python train.py --win_length=400 --mlp_ratio=3 --optimizer="muon" --momentum=0.95 --steps=7300
Rows from block 10 of a small multi-label audio tagger, named by matrix and row number. Rows with one number belong to one neuron. Each number is 500 + 25 x the weight over its row's rms, rounded and kept within 0 to 999. All counts start at 0. Numbers have three digits each.
After each neuron's rows are labels from the 100 clips, of 14848, where the neuron reaches its largest size: "loudest band" is the band of the loudest frequency at the time of the peak; "top examples" is what is common among them. Only what is clearly more common there than usual is listed. The data: synthesised imitations of 52 everyday sounds, one a clip. In brackets: how many of the 100, against the usual share in percent.
# gate: MLP gate (model.blocks.10.mlp.gate.weight, 480x160), inputs 0-159
# fc1: MLP up (model.blocks.10.mlp.fc1.weight, 480x160), inputs 0-159
# fc2: MLP down (model.blocks.10.mlp.fc2.weight, 160x480, transposed), outputs 0-159

gate.179:475478486490515526526534477504511447474518502496520501482537520469480525514492544516491545510476508508492478490476517511518484479539542472466457497526508571535515469466504501476504532522477481461499497498516495502505541526502527546481479519551498465497493490563489502469534481458525485457522501468499463449519477460475507501468501514478492470459512479498519520457466507516503539480527489507494539539503510518514474474514486496484516506505482525506513527466491549510536528464496476
fc1.179:523482508478498482476508522532482466509537490467469480508529516520491515495516524424507460513505498510525536503503499520489534497505472519519538498474500503477480505498540502488513495482518487490515508506491509502470486464549499422488544517471463517549521487490517517526523502545457568509446530545506460497506526525476544475477540498468488505521485489459525466519490488508473473514482489454498507484508494445499522498500499537502515515521543519497519489504479457470468489532477504
fc2.179:528477503514496448501512486499549523509478504526512509483503513517498523480452472480514513556508452490528528533491474495499497516510539504511480515469451531509513517509443558520518501470553573511529482491411539505499476505446531519503513506470489530497480483485523513518509487503525453522496489496497503481462470489484495496505479461534515499488484531519493535488514452487483515486491465511485471507456504520521494471505499488486496506525514491479484518567523493511497508543484494
loudest band: 500 to 1000 Hz (66 vs 14.8)
top examples: reverberation (94 vs 34.8); text has "reverberant" (94 vs 34.8); water drop (37 vs 2)

gate.51:493490484493474490540445495476470508515510487525527484433525470507467507488480520508494524542470512483506485487519537519499500514490567504487512538561497495509483452470504505452510492501493514477517465473515520495479509521504523484473479510545477497514505516509499512477534495504517475518518494446520470554519489498487491525492475504495515417470490503519513512523540528516495514504528509508492515446508489522544504544458500497505506440472543492508504506528437523483487474529529494
fc1.51:490479514475487489494504531497561488463496486515508444511477549479501514519467497501504463511554556533475453525501483522472502473526542488502504518534472508490515495482493493505497516513522549517484482507463488506498484481504517491484493514490493462517530499490497499504438500451523463492489488532486573505468490500521449497497521505485485530467484514516531502468432514502483447510495495534466516547510474507518523464506491484525499525539492498507491520513523451559506472522517526
fc2.51:484502538503494516490478472501481514530482484495493530535505480500463534493527507498502530505522512501472482515514540471501538479509474499524479490522500480545512515478566501514498541505467453467511512490480494505519497528492487481506492477544479493479483536483457455444475518498539512503553502523503501486481508509517542542509473547498458475535521458531494532567492525508531505467469511463489452501489522516498514549487501477495477555511494518500532477457453471478482516492518475
loudest band: 4000 to 8000 Hz (33 vs 12.5)
top examples: thin (high-pass) (48 vs 12)

gate.287:516501510455500490536469497518485514479510484497483517484554467481472518507500486484499520493513558512495511503478465455504525517491496494522476499479475501469451500500517520528481495560536457513512476574510502489501444489463544546511500484525478502515527485480487527495520499527492472484470494479466489516522547481496512485472436494545476502517451514532519504502500514464544492436498502500458495494553469548529460522513499487518499485489477498490508501516520495543514532507502517
fc1.287:462528518490526536513490515500509500503513512486550507511546480515528500490523495528499497470526520519476448512497518514466520543474467483497481554532486469507493481521492455508519501510511470459506534517486462477495453498475532521480517494543502513492564516503529524516466440516496513508488470483496483534461495476529485468467449493490506500498472488511497504502561509470518492484539484469460502500507487511481452499458521491516534481497482541480539528495468482456489550512534513
fc2.287:487511492518521507490516491515460483518463487461503586496453516477468484463497545537491464479511457489488520474471502475506493506508535488535481490515483486502514518467497548476536492505532507500523537513537500491478489516493514471501526484502552511463486566535472480519476476501528508500482476478488508491509537523514559502491486489489522534532505471474484503534509505512445519532500523487532494495484488466514505469499516478495449469485512504487495502549548492471438512487543503
loudest band: 4000 to 8000 Hz (36 vs 12.5)
top examples: people (66 vs 15.3); chatter (64 vs 1.9); white noise (30 vs 12.1)

gate.77:472552489493498518458529468496470461475505513478487480451493494538515500487499544478470519476507490496494500540490466485490499476517522473495522484475495505477516466494488508519509512518490535523491556541535502536509543496521455483495481549530527525533473492515522510504498472480459493486466558479448520537498500541483534478472494530521455485555520440500471525516489502477508477522525519496504525507533455525451515508500506500512455524535470525485491496490511505497521508491463474
fc1.77:505538496503477526505500537472485467457508521528494498484472472503514511479546534489509492480519530500513485512513495563470562553475495511463527431438508536468494483488513465454485523507515486524505503489503468545461484506495485570489518520487529505522528503484515492518524484518476477503491529517481481503496505512492495518529475462469499473525503515486493458548475539472454518502532488490525558533516491485524482482495487533499472492473489485524493491502501461476498471477530482
fc2.77:490491490553465477484486500480498468514536473516514489528518485499464514507501515503517535513553503481483462519492502521508484450503528492481497548516486462524491502521495540523507468467492512534483518572469469520498478486516470473494471499505539484513477477507513533521445477510524524469506502495510491522532471470479533540552457449517482522470508477477504490508466492481508497490542505501505482484492519505503523506538505508471456517519492579483508463521495547491493515441513529
loudest band: 500 to 1000 Hz (66 vs 14.8)
top examples: household (52 vs 18.8); doorbell (43 vs 1.9); white noise (42 vs 12.1)

gate.334:551479464508511477537538521467455514550496494493508495511503552484481531444541503517523514489523522534501539493515465524501485520502481466464488498509449509495485501490495499526545506487524507510537491516474455504530515474501508430491498547504502515525493448500466493503539467531479499513481469504479541457506463468490521468533525475438484499487518512526526469514503503478552516495544489504505491502514480464507472500523488499499469491555480503496514511489522510506504455464517497
fc1.334:520495481522519484456510471485509512452519479480471523467466497498529552474536480501516520480493531520489452486482505544493488512503465520546472481497493547469508489519520519524485489455507471490533445487524503522482471491496464473531482499476505475487475490487503509491496527554482535524506539497484476507506508542496511466507498521495517491498484483503520489507491486500529521464487488569480493484491577489485488475515465471523492505548445545515487530470529491538521518470551506
fc2.334:479507468524446507504479497514493507515523481481512500538545522511492489531551461542462488487499459493514507478468480509520464483494514530498487537492528500496557535491507479497485495564529503499466565483521511533471490497525506535477500532468512498554515479519509498507516481501507478475487484473489478501525491502505474466486518491472493500478550502488517554543452524460489451525515489473520500525505477553520546474474500500529524504490502444486486493536500474503481487476480539
loudest band: 1000 to 2000 Hz (30 vs 10.9)
top examples: nature (48 vs 13.4)

gate.282:495516507502516560533473500438516466520474504527497490509514471490483476465510513535513527526506529541514526449485506480492513507531489498495492491539467515510483501494491501461514543498449490532512515495495482515467474554483454519526498491504473479485499539490445489504508518499502480486511498484506531496514489525502484452487515552491495455494504525470497511518557506539430494484518469476441480525489471478487551514490553460487512491480541508459531510504515484527495469515514483
fc1.282:493522478476503498485511490509550480530453504511464491495495464482476520508518473485484489505519526495505482476501486450471513433532469491499502509554485459499464533492500508489459542571511545518539487501456497525508473514492499514535463542472500530524516486479500526500494468448519510473489496502492511506537485491455491529463510530511517548492476535538497519502457496531511490484475492526505554509521492524492545543524504518535447499508531503475472457507508489511509491485497493
fc2.282:490482482504461490453465542550533554468528520473547526435497507497515502485460470528500536496502533508486527518438509501498511531518538478476495470487497485577519500519510468512514509496520513472495488527522507475538484481494483475457474523498486494470498496506528488498474524464511497495519442481505518514477509483500482469492437512505472541486510456506522507486493530524459540553460499473508487518467494512489506487546515511486520484513496510495504494535525485486484482525477479
loudest band: 4000 to 8000 Hz (46 vs 12.5)
top examples: animals (42 vs 15.6)

gate.216:510500498504502506514503484558436517533502531485487517550495502500495505465514499469484490506525422505513507512493512493503524474479471502537520506449490512504482515459483472473516509509511502587502496479475506501513460524469491503504478489475515514530516480515488493488542494516513517435504480518458503507474457471478561471513510489479510519497473476495501550516510497500458488471474503533524490480476442475537490530500495527494490493522555536485527490448496531497500524522503532
fc1.216:508471500510480468498483515484528465448449499523499507457507481524489486504521520481485514516505517484468514498499476523482478468492510510508495502571551442466536478510534521544450528502503504461464545500499512549506512460496503491500482555500489498463490527492486531504472546453490505528525521470550522497494518511481484484514470515504491485489513511486496508460513497534523486499499491492461516540518538487469509499505548487569460483517449478530480507508515540501502465494487504
fc2.216:493448520509487505516555494467513509524525545490496443500507539515514454501508499490511443517555500412507513516490487493526500504499507524491465512478477533543521484479525465504516525498522498509505452491477485519513502465452503529517499486515488495489559473485475475451517474476522517493523540506506507463494497509496483463507508460520537510476512481518512498532528481494512550529520520536491489479543467507449505500510475518506530533472497517488490515544540475511479489484481516
loudest band: 500 to 1000 Hz (94 vs 14.8)
top examples: animals (77 vs 15.6); howling (45 vs 2); meowing (30 vs 1.8)

gate.259:512565524522490508532521499464500479512480493496528515531483495477511494496517498510497510501489511531532470513509498538509494510496519489516534518545482478514474511483520511469536502502481436497461534509484520467515482502478497443517520502460501517517530486461447513526490518478485481455533527515488505484530485478488512481568451494508491449486496527484521528427490478511473498516467488469501483504553509503487490485537539546430491480499508527487513471510490486528479554500507506
fc1.259:500531534485473529496530502531508479547445464501461519487482456483502507528506469491457519457457475521530513487516511527512518510510535501507492497525532493500495521463520487495536512492489453465484546539458514484521512447488536476529513493481544509460478485473492552481507498496504522503500494478516472496501437520474421496522492511493493477517533516466495499476504527523491447468518509511503519523506502525523530519529532492484502477473479506505470527547533488514477500544497509
fc2.259:480505527486560494497530488504482476522503505506466509487484521500496480545486502527485539511480532491476536490471494468503521508456495522489418545474469510457521464505489503481542506523537495507511480509537491510463480499532515421506469522516492500487549514482506464467503500513487502483523513498485510493491546542506539508480539494540505553476486525535484523508473497468525461463478538503484493516446489521510451484497465466548494525502503491475526481488529495504516490497502505
loudest band: 500 to 1000 Hz (72 vs 14.8)
top examples: nature (82 vs 13.4); stream (70 vs 1.7)

gate.188:495474502484493444522530502472522539495495434490506482475479493495543475512540496494488516465504478509480532522530506525498496506499536547510490500485541535466503491500491550517521475552499500533508485487487497474462483488508480472506545523491494532521477536537468468533464490501535516520481526483535511506473538488507514542548512505433501473499453426515449494480496445506493494503487531513508510492490493523469476509458510489471538520495519530490488511483504501495486477531523512
fc1.188:498532495490512522476471462523484482510513570475478490516549524515480533492465500491500489539513532514508461461489481507502540502515451463497496522506474473536477495506486452506483534475501513449504513526513498514516469507496480528456471496474510517494482476484520527480555501521476526466495484507461460506548477520486486454456509507535488514514527565464530513536462521480516511503513502508534500490477519489512521502546542506531470445528508496535476488531503486481498517481482484
fc2.188:447535510500514464468485445508540543523499490498496528531508491525491485497540525491477484476492466510475492479468478474466420512521504502477532471472497520502463522449495485528512482540517503526496449486511501500518530541526505472494491497515530505489494530551483531470514458571541474473517525533537468469515509486520503464500496484493476497517478512505501480507528548477469506500463508486529478483476506492492465486488486504468492489500470507546529524506491499527551500500505474
loudest band: 1000 to 2000 Hz (52 vs 10.9); 2000 to 4000 Hz (29 vs 9.1)
top examples: clock ticking (100 vs 1.8); household (100 vs 18.8)

gate.433:513465487505479524503493520505491547500489418511504486487509535538527521462472486484508488494503523496527491518498470478497500499489500418522511489514500539495532517446506502472506488508531552556503469470545474495552525517505506523482530506493507509486471502511514468500512488455499503485494476513491469518511549481510536480524506460451522511478493468564512482483502491458544525467475539481554493471520519499487483493535457506493449493503480514490517504503497479495487505508505544
fc1.433:473522496497516468500473491500540522507538574504537513492479469445469480507524486513493481524493487504478496517493553505504474499502537577483481495496499496554490479559487499526482515477482476442506526505484479513494501526500500470522501519493480449499495535486472519486507521525480486525515503460511525455530452522461518510482509517514461470509462519477493481517483500537495484531513475507475498493466499510553521495470504495502569482512472494510504485489511486553542498459506474
fc2.433:491488518484489526474488495498471512472487499463546500522511472518539475478488501488484508497483458548520518526504488489501518516528432469528504455463489468519484445558497486550491476480463497473539532519498479508472491513487487525467520531491475522513547500527493534436508496511454496508494500514512539511528485536529493467513511486518506501483472562514526505459478519500465485505475524486449489533531475538517493494454481510488503528497517516513535486497491498468540528522523478
loudest band: 4000 to 8000 Hz (48 vs 12.5)
top examples: drum roll (100 vs 1.9); music (100 vs 3.8)

gate.372:503496446491496536540479490477524527511476506479458522528463485516495519529467460517482538469550499485495497537507497429498495479493515479487502451498519521511492472485462504478492520491474532509485507509517544484527484489474552516472502450563522480462497507481564493490503499516494495525478534528484531475560495550490515523487516481432525510487452505496485496494473512533511499529482549492507491522463487483483511498478510485500497517492513497450539493508511481505495543492510504
fc1.372:503436558502524560484487520523461458522484472504509486500480465502527535464481522503474488525501469491476499535454530479517485508508513476451481519502559499487494529505527490480424522491492479505490484534562494486555499504536462513503479511510494488496494514438468493532470492529531515516522510484518527540515523495512527483543511513491475476489508505519512488509534485540483479506521474513506492522505478472498505488453486477489489484501502492468500567469470504495508479524519519
fc2.372:483498475493528500536498496484497469446561509467473461487488485485507504543483517508484503486518502501495531524481523470473529480483480531537477518503501497499515447501511522491493521490506500442494512518513472468529475475545529471512510493476495535506514492532491480508510501519493517521509485479494532479471452458465509488528532457502498534484494497493494539462500494486500528448500486503518506514505459520520536515498464475540463466518450444546488566548517456494478517533483507
loudest band: 500 to 1000 Hz (39 vs 14.8); 1000 to 2000 Hz (37 vs 10.9)
top examples: reverberation (77 vs 34.8); text has "room" (77 vs 34.8); text has "reverberant" (77 vs 34.8); machines and effects (48 vs 21.5)